From a checkpoint of a small image super-resolution model: batches of 64, 3.8 epochs.
Rows from block 6, named by matrix and row number. Rows with one number belong to one channel. Each number is 128 + 24 x the weight over its row's rms, rounded and kept within 0 to 255. All counts start at 0. Numbers have three digits each. After the name is the row's rms in percent of the matrix's.
# convs0: first 3x3 conv (model.enc.2.0.convs.0.weight, 192x192x3x3), inputs 110-119, a 3x3 kernel for each
# convs1: second 3x3 conv (model.enc.2.0.convs.1.weight, 192x192x3x3, transposed), outputs 110-119, a 3x3 kernel for each
convs0.0 099:181124114142157116147131099144096129140151110155148153143112134128140142109148164175102128142166143188123137157134119108181167106108149164119131132172141167131140119138112088148134164132142144103152152109113106164171151134166148151114125160155116169096155075143126133113
convs1.0 096:143096070119086084102136154099129089111119091155115119139140047151084088079116076120107135146104113157116162149166142102134163124122136122135131145090143142120152137109116135107103061104099099120140096122085149148131168079172128178149136135163135144148119154070089090128
convs0.1 110:127115122109151147148167130142112154097136125130157167113135124134127103117105133169101104121097207125175127163130121131150159123105173091103091106115128109183118148123094139118162111213103171124122115141090184127124142115147121121099128128095118110106132160113142151133
convs1.1 111:147095121159121141189132181102135120161172153085160118125158174118134136084168150155109137129089112112124159131153148128148188086125121146148120124139116126116141176126135139125138162120170096121115113127129124153139121119105118127108088145135117177118149183091149117132
convs0.2 107:164137167176113158107143127135076090151111098158080172186135140126170148162115115164163097134141145135143161086099131148122137146133168125110110159134163137160187093099121160132146107126127118094113123158130094163109152153173170131133091120107144127100097108121106152103
convs1.2 108:111161138114100157124148096125123095125159103141113135055140102131154164110130119118134127146128095141181133144138086075094142153079157156116097100168145141142133042073099107156095122112111143118140138108141125125130095115101115138126156142121150130122127107141101148093
convs0.3 088:126121123129161112119150131136193182146147127136120128123127105149140157115140144108130134128125138129140113166113119119141156144110148137121173125155093113115110119159135122135162141129143113128106154102096141104153080182120144128136151139084110113111169125128139111153
convs1.3 087:089115108097093160128149166170140134134132129125101156141128146151082108148115112127143125147118107173138132121127116118122168110145122138078117099113097124128098078111076125106121117137131084146076163128093114122151167124117114148100113096112125117111151078113153108140
convs0.4 104:104110119121110163146128105151121133096146146126100143144152113092169132137133129084108126108142115140120126139102117142142100112124105106150154145105131142162105132073121149167163117136109107150148150119128138138156122153125119126140080116126138129129135106126101132152
convs1.4 106:154145147127113128105130154099122103145177145104111145114142165176112145159129128113181164148118162114106171154115122160106118105125115137140142121127126128126109111166166109138147086118152089077130125148128138132120143153174135099104157142083096089115111106119095114094
convs0.5 096:121152176117126183117138154124133159145124102164164108136158150143169136137138179116149143100112132157131117156125124094141120145140115129129143125142137131125165132124147130076146124107117110154119148146199105119112151117171127086097082127127092091151130136116130144105
convs1.5 092:147153160152176114156152128113099107171113135102170127097181139096107120161077129147068137126128118142098101102113117097126141127106148178110122133139116120110113087127125127115116149118133111155120120110121116122149089141158150089156111106117162106126134101109116173119
convs0.6 096:101068150137138097139129117106129111131123136105122102112157177148119149142131122138115144111113119139141147030094109187164134131147102103133161133134121112116107121125129132114141070086161128123130097152121122089106126099145121109096156136125118116145126137118099154100
convs1.6 088:130144117131115162156149124085165148134129122113125084143177141147081146175106163113114158094095140151168113129095118131084103171080156132101143097199109159144105088138141111137105172107136151137155103057117117152109169166131147142088119158128110119100134093146122109155
convs0.7 103:117139138153128097123125130116134124161151105089149115165104128132136118102149109133171136156105083103121106151128117158141139171091147107101119199116144120122102083151069110142129140086084114110144102140119103116142114146107124135157119111148161150128105165140099143120
convs1.7 113:127099146152146108130131111099133111143085116142098153099113137137133127171159121149117099116101142092102134139046137177087156101112155124108135126138123184103119113113121155132128142164138140099109166134153122153130105140087160112124140110130132146158161158105139154126
convs0.8 097:112083097140093133155128135124165125158079164148129139099132131120119174199165147124107096112137135186122121156175121147132120169118138159181145166095127145106166132119140110149099128097097131122118115112150108164118152123131122156098162141155161124137107101117128153149
convs1.8 105:109141120149156153109143118159107096123180082108138146149123154147134132123131115154111109125163126128121126150127170103110122140122120104172138165108086125121131113180170119122163140158148094127137108068157164177163149166125153131146117138157151116138137164104127143144
convs0.9 107:103196109147107125148096139132147126092135074135130162196115163134141112108126132175119134086154144141103131122134119139120087105093112113152150161105152153122096141112097125111130096134123125158125130139153100158130132153098104142143152108143134111099140116111152102148
convs1.9 106:091170138064158126124117145150119118104124104124099129148125162120113125109114102112144151098110163130163113166107138139128119144115115158116142134112127128154138152133126022150105107143115180141100142158136102142118138117139153096146105129150139119163144104148146130133
convs0.10 096:135143106117147099124129113146136129102123107135151132103111169120119141094105134119167114086153119138151126129097154103137140096179144099119163157143138088121165176155160089134119076140119147157121109098122112185136136162089096155114152066105128177122139122155102113151
convs1.10 096:139113135146087113107095163136098090093098120139137126147082096127108086115114115110127126080106140115116126100150110130132122132137090148162141080119132075128160138124122091142148121104131143129139149124105112108129079118162119158122150125144103159110158096116157145098
convs0.11 099:132184145118165175133149148106110113137104151127136140114132147119095152128135101143103068117130169116118129139168155160116143131177108167128127121111085147165127091119078158117113102149143145117152139118176111119134113131139146095153122124108112088134166131148117151132
convs1.11 097:184088123166106118113146118096089114139110136121164113124105109192119120160109101101143136166121105115125120144126092152178116123144144130108103129116123178107131158129137167128118190132123146151105128155146090184143122091094159102162161157133133139113114129114157136134
convs0.12 081:173117156148108123113105156094140153120097132136111105115142132135118149154138138074163147132136147114144118087139141108171110081107130132133134159121135145148130150120077135123147111089173154134106153088087103107127129141105169136141106130136138153139125122114124150091
convs1.12 079:132142120117135119124126109123067114128144124123140116101144127124153130111145142139110144103114135126144149112113114145130117130135114150094095121091096160094120104119147126144093153122145141124092099118144125068115148138125152109114120125115121122089156144142106130150
convs0.13 087:093135155151130107124146089121114134133091150109133120133092127131186125091101149163160183123115110125110133152080137136131161115093117108092146091165139147206165137135125144162153154146137132120110145129131126106130107145150124117111099181128082190137157138131142129129
convs1.13 089:108136134149117158061176144102114071090131135114155118083167135117100135171155130147140123147143137125113150064106154125102152141125148105117126158135123128130106128133144165161109124184194071130123111163108160140115154143105131143121129137135148158085159179104110152128
convs0.14 101:111147172110150140117168144202132120101159130138118150123098127168143140114162137135178167099113111137131174136156155121126111134176132131135111142185160148158131148156137181151135091156125167124109131119158135112123144175142120154131132101125135123124122114110141132115
convs1.14 105:095111124151129124140148145158116136140110129073157099160126184106163126095151107109118141172151193147106129152120172112170125109139118127119088128075116150147166159078125123168107132131117145132109169113088106120129115129163102137127167099111148090115101144138143131094
convs0.15 107:112098079132151162114128123142121142118166153121097110105123129127159138129178146126121124082144146126125127127146131074116154102085090117133152048108120121127103132107127119078135139129157102133135141133129176131129077092166132119185100151134103126089150146140122140156
convs1.15 112:121127100158108140134160139114125086139131117152173114140102143145171147109114142175114165160146133147120129131120152111132136111129141150111074158121127128108151120121137136144140134141129161142173133092078112139132111156148119139116142088130127171096112077147126142177
convs0.16 105:145139108125098084102144140150130132092126133125126173113127116096107159126139146162103087108145138129114113122128122123146105132139129110167187127140151150127083133120138105128099123134091136085182136104150159192093116120143138139179159115123135128127118146144133137100
convs1.16 103:138152126144136159145146114094095147157140118084128136140154172129170134120156153179150139101138121129116132157120144113108134127095133107129125162146139144126144150163130126120139157162158073084160096156115131167137140150132102111067156098105093133114161172132167124118
convs0.17 097:177158138086124129190111096108154124107121103149123127135132141124134136141157109138119168145115146119096141124160129162142155142129091149100175105131173124159112169148127120126122091156097133106136125167121129106153104118128136117123073137148148103141105186138089101119
convs1.17 096:137140173107149182150084068107155166143125089108166137135148192126154146123089150149120143076165129159121125128095136120163133181135115134118125126135118129124121143095123123138120127115078151126146124092152110113133137153129100087156133138155086190120166108188135203148
convs0.18 086:154083095095128139117112147119107101138085129099137143152090145125111141081117122085116131127089097134140128074154168131095132111099175135112113161121104126143168098067084090169130109099125089102096116124179114150129131143101167100104130139139116080108148124100120128117
convs1.18 087:146131121117139133130136140088139105164131163145145145106122163118167112167150076117098124105133078125105099129136157131090132140144137122108162165084109105123120092117131144136147173127086158177107144131181116101111131140172137131096153146126171151110124117116122145120
convs0.19 105:092156107131140125149138165089116159119114183152110156125091124127158154116173137144088120159163088142122155170147096157107132131109156136150134138106102081142146084114132164146106130152104113144109158094127130128056064075112159138130107112103124152096127122141147111124
convs1.19 109:120127168125165148125109127148134072145153131134129146115153108138121152133145143092151138087131126112097135134128150163109138148125140156103143159123135141135129103181104168151130154102133117155145125097125137148148126121125124137122141104118142078080136174125121167129
convs0.20 097:120105171113143131122135157152110136088139182129147168106140102090166113097126105143164120144084110102131139136143135140109101187116104151128092103110128102164136136156135108094103071130116119135144141146150156101083162090101157112128130125150153162142131109141147159160
convs1.20 093:142161152086128141080108086125110161082135102120134132119113116124150115170092118114087122101161136162117144121092121105143110058152149104146169138143087123128115103118183171140117134107096178116135139130117154102132115156114116124112111099132106107138150112147110140132
convs0.21 108:097147126127139162121136168110102117141135151155102148176106145116137141117108115123118120152131126148124130128151111096150179143121109160104118123132141140170145114122114152133112133132148150134139145128112144115163159147150127157143125120113137116163149124130140107112
convs1.21 110:128142160101121139128118109144133102173134149132112131173096125149132129139069108181109149109156139151146118139134140118127138143168145093105140129115082141111120117145145165119105146118120121105137102132136118123145108152124075117119172170124172139150142096112092152076
convs0.22 098:146188130136100109106131122111130114120160121110146137172110116098128164173123136102153142160149095132059112125142098121167126158190146083112109104149119195111128106149094124142097185147141148098115132145127103127080121105108142139122124133131142125147111130169141125135
convs1.22 094:196135143109120109129099129126123137168113151107097131164132181152114100113108113104132129108124119189131114146071136133087117139120133139155117123108123139107109156145160106137118147102128125082141155150110114107132074104098151086159117129113082139163094119127108119179
convs0.23 101:151125120104109124160090105099142152105153130113131110124112113100162087166155156154146109098063089135134154118116171128149138112141174155134140150128137089095144139159143104166129137155113123121123126153107119102111095130106088126104137134152136119129116116106120140149
convs1.23 097:129125131120070126096149133183096108101110134115147107166138170142115147116129167114112131118082146128120116110118144092127135119136114110151143079129098147149151131127149150120126111147105110130149071112072148153121120146110096145143117119141097175101175091144152109109
convs0.24 100:101171113158127130116142132127103142163092147098140153101131073084140148105125164151117132156142147119134115176129140130119107108150129068182126147124160122177127124114140101152166114101145140174097121148109161102079129124152137123148120141125213119142158117160143116130
convs1.24 103:126114115173164128111171165095115119177111117088160140148095124191088121127099142132128115130096110117087136141094143111084117106128134145121087142093086096114120129139130097091125103102077135152121146153161119130098149132153131123105136155126123176107145094128152105148
convs0.25 094:162105149122108139150107151164123106104120112150081097059147084073122168155135130098172107140132130105126147152144110153126108123144140143101136099114122156122131150123154135140131117119121155148170116105123094096113150155104087167139132128154151165162106141157110120138
convs1.25 098:114128125115181147103115105113091139074105127167139116135135112067163114109091148098167127156135106143127090080146169165134165140107131095136125116140142126140113102121123100125092126157172124114114102148133151123192048189177123151130118111109097111151123148185153172174
convs0.26 099:124161139133151149151107140163170109139169110177112178100137086158113119106108103110105133126135159147144112165105115101162102090145153108114138108103112125135151109136129163118153130124138109152162142120121136152127170139152152100136144135125169110149147138135130148099
convs1.26 104:129129119176125088116152123152089110089148100127125122116104067156152147133115118135131114169150110131130145096144160105115106106132148132109138114162145092156162103088150121193130143124134152139110104129127131098088088103145090126139137125132130115133099167103117114119
convs0.27 097:114144129105122158116091107148112178155134145141129098102080146142128132173137106156135142181159125107146167111147140128081173159119140156135155123143113171111139188104127187137132129127138122139127142142131144130141151138111149121078080111127111114148094108151091143100
convs1.27 096:176137149107120177142147121104147132063133103115116124115113101142196104137165104175150150147149137165118133126113113150117147137136107147118154145100185114148158149112161147153166122119146155102093093129132099154188151119131129108110149127147158173107106123141129118132
convs0.28 100:132106167114114117146139106106098136182118123101126139094166153097154180106154140108090102137116152121130140170184140120131144111141187116120121112114129127100115146120137138127129109115106160115127089126137154131100174113119093139133159123107152161131129112129153132119
convs1.28 100:113123136090146142126140082160120117096094067135122125151116087137142140123131151130142154183137140122157163114088098112133157133116108164125141096135131098143116086089154129121126093122117154127117095133159127149133107133169115146144109118135171097100120101122135114129
convs0.29 101:127125114144163115115094111112129107142102142167081152160086108189129116092112126136134123103124154103145166124158093148147112111129119122151122117082119144104150132139146098118127174083129145110133119070156108160127120095095141120139107141141061153114091161129126084122
convs1.29 101:125123121137120076122139116158167099138157143134101123191192176144106144183127128137129147134112125136122130124133115138167115148108144154146126118167201128127155164081117122116151136117153120169117147098078126132128158135154167128130117139126117114107182142127099141155
convs0.30 101:112149115118111121125116163165131103106133097140122162133098107102103086095136092142128155128114108109129110123186118135142112138129104129110134123137127126136125112097158104140147102135124127116124157108111131159125106175149107155119102164141123173179139145083185121116
convs1.30 108:107113119143138120137130122105138092100141172136140150125107142116087115077128141085146147105121135112134130098148143085105126096112132125110100123150121126120103104137109140149110108146145152135138113094084169137130128106142142082131112132116131099125112174108088110125
convs0.31 103:125127129100130091101097136162140120127138180152111094155088098142136191092113153153132143080126151145106088152133093110144129086126134169111139133113087134124142149141084131124138122088127118121133151117111157123089164127163157113145136139123144126135146116164116148117
convs1.31 105:094169157148173145131110119167139126117132144136105125129168132130086174172140109161146103170132100145115105111152090140106118133096135154084089134119164109120121063063143086093110164141143111136131118088139097197126128131120142142147153131130125141149096163179084152163
convs0.32 091:174095143142141073105084167106148120133147135092121085133111101125141123127108134133132132089125126100159121091144161168117123111109099101082115075105090131169175135141175144137119134152142137099082139125141123123163077097150116134098132194135110156117120114079142164115
convs1.32 085:104065129112094133129124104151155141096071130132151105095170108214085105140128100177086100125136159111129109171059140137124106118115088164101134086130159127130154183071136153105121085107135110149153099130156131141133131138111103125119106137109101157131159111150134146131
convs0.33 089:128120138147150125106154137157099092140150151142119114062113111149085095122136101088110150160132128146130119142106137142124138130162129119136116115079129143166152153074161144072114133089139129112143128170122153121123176129117180169135128099148148158144100111110171110135
convs1.33 095:148123141099146121083121108135143170146131122113133102121114147119110073095132123088142129080121125134120108166146147119115084136125131098170131149143114129126143106139091125143153097101151081125155172114097082115147103116128087141147143153116163129153134095148132054149
convs0.34 100:148131174106114135099153141119121125097149115141163144103163144169089128122104106131113114141093142113146144125121148154154150126118152149168113118145143156138113146144129107136140135097176087098156133097133139126144090134157160063138109171105163119138099108114128125102
convs1.34 099:135172113115170102130152117178138134166101158131147122144211148105121124118155140133174095118109119152158123165143123149060122119122127105096091141152131104111136145120099161111149134153144081114183104112153135096117126164164073115127144117163138123153136138102137144134